From a checkpoint of a small image autoencoder: 14.6 epochs.
Rows from block 4 of the decoder of a small image autoencoder, named by matrix and row number. Rows with one number belong to one channel. Each number is 128 + 24 x the weight over its row's rms, rounded and kept within 0 to 255. All counts start at 0. Numbers have three digits each. After the name is the row's rms in percent of the matrix's.
After each channel's rows are labels from the 100 images, of 14848, where the channel reaches its highest value: "strongest on" is what is common among them. Only what is clearly more common there than usual is listed. The data: rendered roads seen from a driver's seat, with toy cars, trees and houses. In brackets: how many of the 100.
# convs0: first 3x3 conv (decoder.decb.1.0.convs.0.weight, 96x96x3x3, each kernel summed), inputs 0-95
# convs1: second 3x3 conv (decoder.decb.1.0.convs.1.weight, 96x96x3x3, transposed, each kernel summed), outputs 0-95

convs0.47 089:097124110142176147098100120167150146078160126109119115130126168127128142166114118144129105163131117101116110132133087116106104152159132139132147147127114133158125138145142109099108140180127146151134082127131095144113193120164139091179136095147120123107139145108113091163091088097149108121
convs1.47 082:114141129113103160149169151137128142130162133119151116136130130143153092135167141127184121107142100129140145087134167123155079114119124096136134168113111171109136087103121105110149149156112137117110142166154110120171119159099121148130149131095098129153071156146153101110142105118169180131
strongest on: lamp (72)

convs0.22 122:078125088120132173111158093113148113141163124123137126124133105112103102129134123084149113122150160146116119117138138095128116138111124118146152098127119125102108134118151090103173114099124078165125124133136139124150092108161105093149188134179153075116136112117153109148156132060141127137
convs1.22 075:165150149120145171132139157144146125115120099105161131035118122111146107115133145135135133113144146105138137115164084128132129105175124133128110086125130114126122182136130130148169123142131115103114150181112105125151112125150120088146130112147130138199137118113164151109133148100097138171
strongest on: bends right (97); double yellow line (79)

convs0.45 086:136153133122138125102104165138112135105103138114149135076134137127136124112123149068110152199169136113090136101129123138126147118128135139128139125116127111122143109137150137156094178141122078151139117115110124167103108130096111167149178100093139123103155143148103160115121155101060140108
convs1.45 087:134126162111148108172213120107120132152126122104136137174152135142133139133152128149133124112118103150171126149168126151141119094082126071159125139121122154136111147158141105129152117126130108136104091134145165143149126132186137094129115145151143116171105135164170111118113150148163096134
strongest on: snowy verge (71)

convs0.7 075:130151151154166107129112104125115120148138114123144088092137138102121156143118126109141139104140143148077121123152138182121138123129131118132132164121150131113112100154162144123123149142126053122116140147108122138172164171090118155168108125087120151158170102142147154098127140184114117075
convs1.7 100:141113129086129150108155137128090125116104115144125123111090122130125100145097122111105076144141152129148135126115146126129134105117143120092092130152129149090150155130110125155166143106133050067114090112122142100116167113129115079105129110133115096119186114147081104109130129131179136119
strongest on: pine (58)

convs0.18 119:132118125108106074126149121124140120110136101102114161151146074115118140113111121119118111105127112115179142153143118137104130138127125134117102077125131117155116133133134152114042088124173136146100139136146147116158115126123218122111119116115132128112129075124074130144119139161122121156
convs1.18 111:114117154126132137123093126146135145122108113105120000147112090137136120145122128161125139129118125134119132102131096111128124117135169151114125128153111125173118070137136126100135117126110135118128149122103091113134143122108103157098094136103141137096144110108113148102119124055095135115
strongest on: bends left (77); line: no line (55)

convs0.70 139:123153115091133083120104116142158143112111102138132117131131086196118134174113123145134123121110131144114118135123114053142132133123129143141121110118084120138132117112133139149115156148140130124112080077146190131056136126109139087137148102131164104123147108155122163153136121118113093157
convs1.70 120:116137141099126136151117159116137127140113167127125105126108152110153072133132181123113119117134111113100099102152135087140107127166128125110152113108133120136146062188116146094093143150105125102122172130147126151176126118070121070136143117130147120127126122119155165114148094097101152134
strongest on: truck (98)

convs0.74 097:147162058125128079103110117103144122149158112144124124133137117123187108115163133139151110093125159131153161142112115121117132120136135147145181102137115119177128147133116131120092139134123076132122159096122180094149137134124156127099115088165146095149151113135096119142138158113082151142
convs1.74 104:139102168165127120126172127147128127150126182188152123126170132146103174153149136102122148135153158125145144103116145086129135156139118159147129147103136106147130135144099131129112137125094134127151168131144149157176121118134169139149128114137130169132148123144188132141184091135166110163
strongest on: truck (98)

convs0.20 103:098130082111089106079138127121137091096112100142117159095119110149153136144102127117162103141169143149137074097130131151133110133118125129128165131132129141136125138146112148105099115093127104161107099116124109091180120069121152126119128113131156121161140110137137124152119134163116197075
convs1.20 106:089108140098106125157161103100160109126092138099161120122122119142103083125153105131068152126143114115136118171123169109113112126079124165089133122152139130150112097132104117113153135129152131108121124149115145150162162137095109125109102103182087113081117108124188125134122133155123145110
strongest on: snowy verge (96)

convs0.89 098:127129101110080160137120097156177096133091102133117177069156146175158106148143162121154110123122132153096151118155112155126128130147138120137160148123117096141125138151135106148165125120146147179163097080144099121122130139149159083146115126121142109108116152129146106121097141120102149090
convs1.89 101:113152113109125123119126158104098143145108127134153111101108110127118134107132103115068145097123183115126099118122102098127121125143111119097090099136103113118162109082111150097078096110107122133109112093123103129100128109147106106128095093096103139131078097101084061154120115105136136123
strongest on: snowy verge (89)

convs0.21 088:124100075141165127090138125126148107115110124103133101124110145111180091131152151108129104117141089163133138103126104142115131130113126136123131113116140129151137117130106133090089138104154041157133126114109085113113105123107162139106106137117154160172091175144178124136116135130095130164
convs1.21 127:130131116132133125137098110116115107097129134103144145139142127127107093105116139150152149158101098116097072155111125116150089139143124106150139095106152098084109110136145123092130138110108196141130147156110139120124119124133134127144135163081105134072146095115097134104093099130049166133
strongest on: bends left (79); crossing stripes (69)

convs0.36 103:102139120108132112135147156117134117126103118061112126118094105176115171164100155096089125095120129144118174112161136163105149133112128126126148158089139102162115116139109126123102131115148115119113105097131119129140138140130140150136160153175088107133097197131133103136093145079132147097
convs1.36 077:121105136105131138108128104144180143092115123149130147136099135129137132122117090143130114115134105139148088112116148168100106139099090107129122127178127138140132148105163121170106117071106091140166077111115125114080151155143108102116125134075136104128124104146096148130115179093165105095
strongest on: truck (100)

convs0.26 098:098124165164127136148156131133104116147133133119126137213047132127117153133139145095097088139143108098144144141110148141125127129134119127107114089140159110134128132123102133154153121111124108104134131177129165103141099124093136183130113132129134117134126102091141124100149125161134200118
convs1.26 077:152159141126135126134114128084120111139123144097144106108153142188117101153146112090116128099111144125101123112104109136112116132135144126136103147088129117163128140125128140111117142142151139146142126118153122140151096055095071048123140082170146119131131132154139098141146106094085095106
strongest on: truck (88)

convs0.19 088:116120137105126080145106135117130074146124107151116149114124139107117097147140093099084113144128127116179103141146138150132124142116127120149144118140151117125129132133116140159126077141166170143151145116149083102104082145165072158105122148089115121134141105067087089138135153150157122153
convs1.19 091:131118085118102135139156150143159099154126092125131101092119111151114158150108129130127154136184145092110145118161119166139140124103155113120129155146136135141114137121109099131184148098146107107131089122095181116161146088117134140104103122164130079074126134151112149161129137167142092100
strongest on: snowy verge (61)

convs0.14 116:083145074162143077091111116155129149129122142082122127082119123127136157149132120106105117134132148129117133101157156119133127116129129130137129120121134122096110112145127111120150136117127038154097134107144162122157116127137134115125135152141157120180149103136193129128143108121054141145
convs1.14 115:130111136166169125134129092128123139079109120086128177113135131091151108124141147136133153106149117118085135134095093088121147144129138155134139160109128128106136124145123174132115149133108233143138114127138112154135128100108156133148106118119126149126106113133169142128173110129065145138
strongest on: house (65)

convs0.50 099:167150095096091102099133103111113105083126133138147089116137129116158124170142137139134137131177167147079123128158141089135141127138152132156146141129076136122136154142119101144137180159138114128143111069128113080131121160125151089134133105108135111149168128144108156120111094151090119150
convs1.50 079:131130145138118106180099152096176144158115145121125160168139156097109083120151123104143158092113123129109112109101146077138114129135131161105120138131121098103122092117169177120188131135114142110139145151139129105145152091093085118128126151165146152098139115090137162122167147117108128133
strongest on: truck (97)

convs0.80 129:149147112126166135121090107090106116129132139187128143112164121115103162128130113125094115116169125145123124118139156093151129128135123142136118150129067118129125155087152183121108115117139135109108113105112129207087141128108093085139109160111109141133112143146120189137119113129121079127
convs1.80 122:151117121142059143139130128145134138129123127154140119153161121160164128149153121124145131103088107140120151150119116130157148127184141106133145117102138151112151109127116127128156150155095129175156128128124147079140142128053156091108133051149115142118124098152153108142155120100125171126
strongest on: house (67)

convs0.78 092:117114099143117149116153140123151147136112149108144125095139095106171129139146130142161113119063121137104098112091151110144103129123114128126124112103186156110090113112138075100118117112139070162154076147152126132101128097120124098137127169115115138169099141128192127160131128106120124134
convs1.78 079:166130132121130164082161158100107129117127121157114172063129108164095126128149132099117118131156132117151134100149132158193114115124146137156120156097088136079139143151111122172145113089112149099132096088083157110129136121156119103118125118175108114128108107138128142134107108137117130104
strongest on: bends right (65)

convs0.81 100:167165119126161102103119112123119120131130131137118145139116113126141083125127144080143113146135128133121120131126156007149118125144128133134111112131125121092090143118123105154116146110116128153092118162074127110131134097159153093167108140102109131153095140150088115158137100111159135117
convs1.81 105:122066115120122108149126110134149155130136161113121120174141113164133123132174117176109131112093135152125105189105129092092142151120106160129123133131122126145162078144153153105110127166109163146157159141125087143122115150100126127106149096136103128058116107100119139094140100135110143123
strongest on: pine (73)

convs0.25 079:120127095181123191071137127106106097120149141115135183094130161137107108156127115083135134106168128136118154117161167146114140140114121131147107106130114114092120128103169107112147149130141102155099140158118086144136110148139111138164125150116175115147168110126149126139126129135092154080
convs1.25 076:136100116119148139121152125172101144142116128119091162135114086136128126095152141152164108109115159122105140055147122101138134109108137121140121096111170115140132090138144107153112142110112146145158129094093145109104121155135171160087134150059116170118093153112124163109140138095139120104
strongest on: bends right (65); snowy verge (65)

convs0.95 117:087118159128167134119147104131131153126122137134134196150121113131133111134151167130107123088106125113208137107106138111154116124137123137128145099142138115187140156125119148119065134116167137148125148087130090126160124134123134125156089106162174131121095088107113108155142106133128111104
convs1.95 093:148104108135124106112101129137127144120116114139125052155117143080168183119143101175135117146114112131120104151152143131096125108114134119124133119147176155138137105109145103108108116138125097114165108158113125130111129160091097125124111141084118133054156120123089147084107131157162116151
strongest on: bends left (98); snowy verge (64)

convs0.76 113:111160114116105106140143126113153112118110100132125117181081121138154044128125120126135121128147087160150154144135134112136118132112131137154151129189096125131103138110115122152163122124139117117142075165149138112095070166112110143163094115123177123108130129106127127131127127138110069115
convs1.76 100:067073131121103158152143117149136161158114164170133106137112236111116116117157119094144113139147098129153127143100164097134124150128121142096119148131139125108119134131131115150122138140108118110129112131093151145138162140075122117123110140151128107121165138130106128112171152163134108125
strongest on: dashed white line (66); crossing stripes (58)

convs0.35 124:139102124115158136118111120085148092172126137130125158080130115131131089092157120130121128121104137125116137149111110132127134124097126145135145099156140135121097103137093139108097116122107122118090136123142128146161108158108106144133101125191084144123051178169136166165132169102144093121
convs1.35 111:089154136100103140149100154125152125118127127133139109112128146136131076147139133138138127103088095144105103123117104137111095160133126113109097145101099126102160129127134149101145138181109134103145147144145099124114162128129115140092154154102122157071117117104145073115134121039113088156
strongest on: pine (67)

convs0.40 099:117101128076168108156122135129173198138126091117104133150142157146123163161151109129138126095125175152117120110105089094108139117109117155116105145149108133124131108109116080120119144114103133125089136115143102135133165129111116168164125107181082148107101132156159143154097112107134130140
convs1.40 093:135120181138108133104091122145132127135123135138125138138136138173111161123131156124129127163133073108115091121120140126128116137131138111165203130112117103177144104134122145132121140138125150087175138134118185161139084103174128121134145159113108144184113172138127138144119104174119092124
strongest on: dashed white line (67)

convs0.64 100:214101133104119104134136099098112128150141126144146118164134138128128095117111115124146109120121153150114102146155150076126145119144117106118118117172103112115076136103142103125134089136109167130100092134147148104063175130148140093157148130138131146130076135124086159124141104116118122119
convs1.64 096:112086132123144131112161149161142165133140150125116132095105120159072147168161150124155097131137120112143154159092094112182133115152145120129115131129121130124140166147109137169153149140116093110137152134131151092143112142129121122135158158116123107040136127148091101150138165145170141143
strongest on: pine (58)

convs0.31 094:158121117124061094171156092177119156144127127145163138176135153117146109126138125121145098113151130137112140104100120136159148115157136113141132205136111097141104176134133135132141124140090152105151097103121110117141112129150129137148117088115100113130126092144150156150129133124149067095
convs1.31 081:145122103098159139096087128135134122138146108120109121123108114139160108156126173159155130124094105108159132123198105137097122103124144146114120116132138154151120157130095091130173143154149137144116204170125121117167105180102160166117136146135130132151152153142134167108118117111117136162
strongest on: pine (75)

convs0.24 098:120113140112149175126113128128147129131122135199139125128129135110146121149091125100133175098161119127144174130128141102118145130124128123128145096131130119096111123104130092173113176115137121108120127130165093143089148158121151081156120154096131120119160147101086107110139104088089069170
convs1.24 099:116146135133121126160137115114111120134181143123125111161140154060142149135118132180154113159128150137126123143137116180117122095116109106128116096128087162088147086113132150100140120089136131088097093109164080187100105127135157123132153113090112116115136141142112120126084155125152136118
strongest on: lamp (91)

convs0.34 077:187146107141111109094112141152156144133121113124130157113112128157135119155096095119135128119152114125141156085139120163112151114132124141122109163115100126101157151134149159108127139150138168149120147098143195154177113086119091080095106154125122115125134102136120142163119107132161061118
convs1.34 101:076087114125093145144110117112119154135144116148133157139135142111139154106089161160131131139134165090118107122138156133156115096143113121131156074139128148172106159077127118128127109085129100066129130156145165146131136151137113100152132148108135145141166131164084100118101147168145120098
strongest on: truck (98)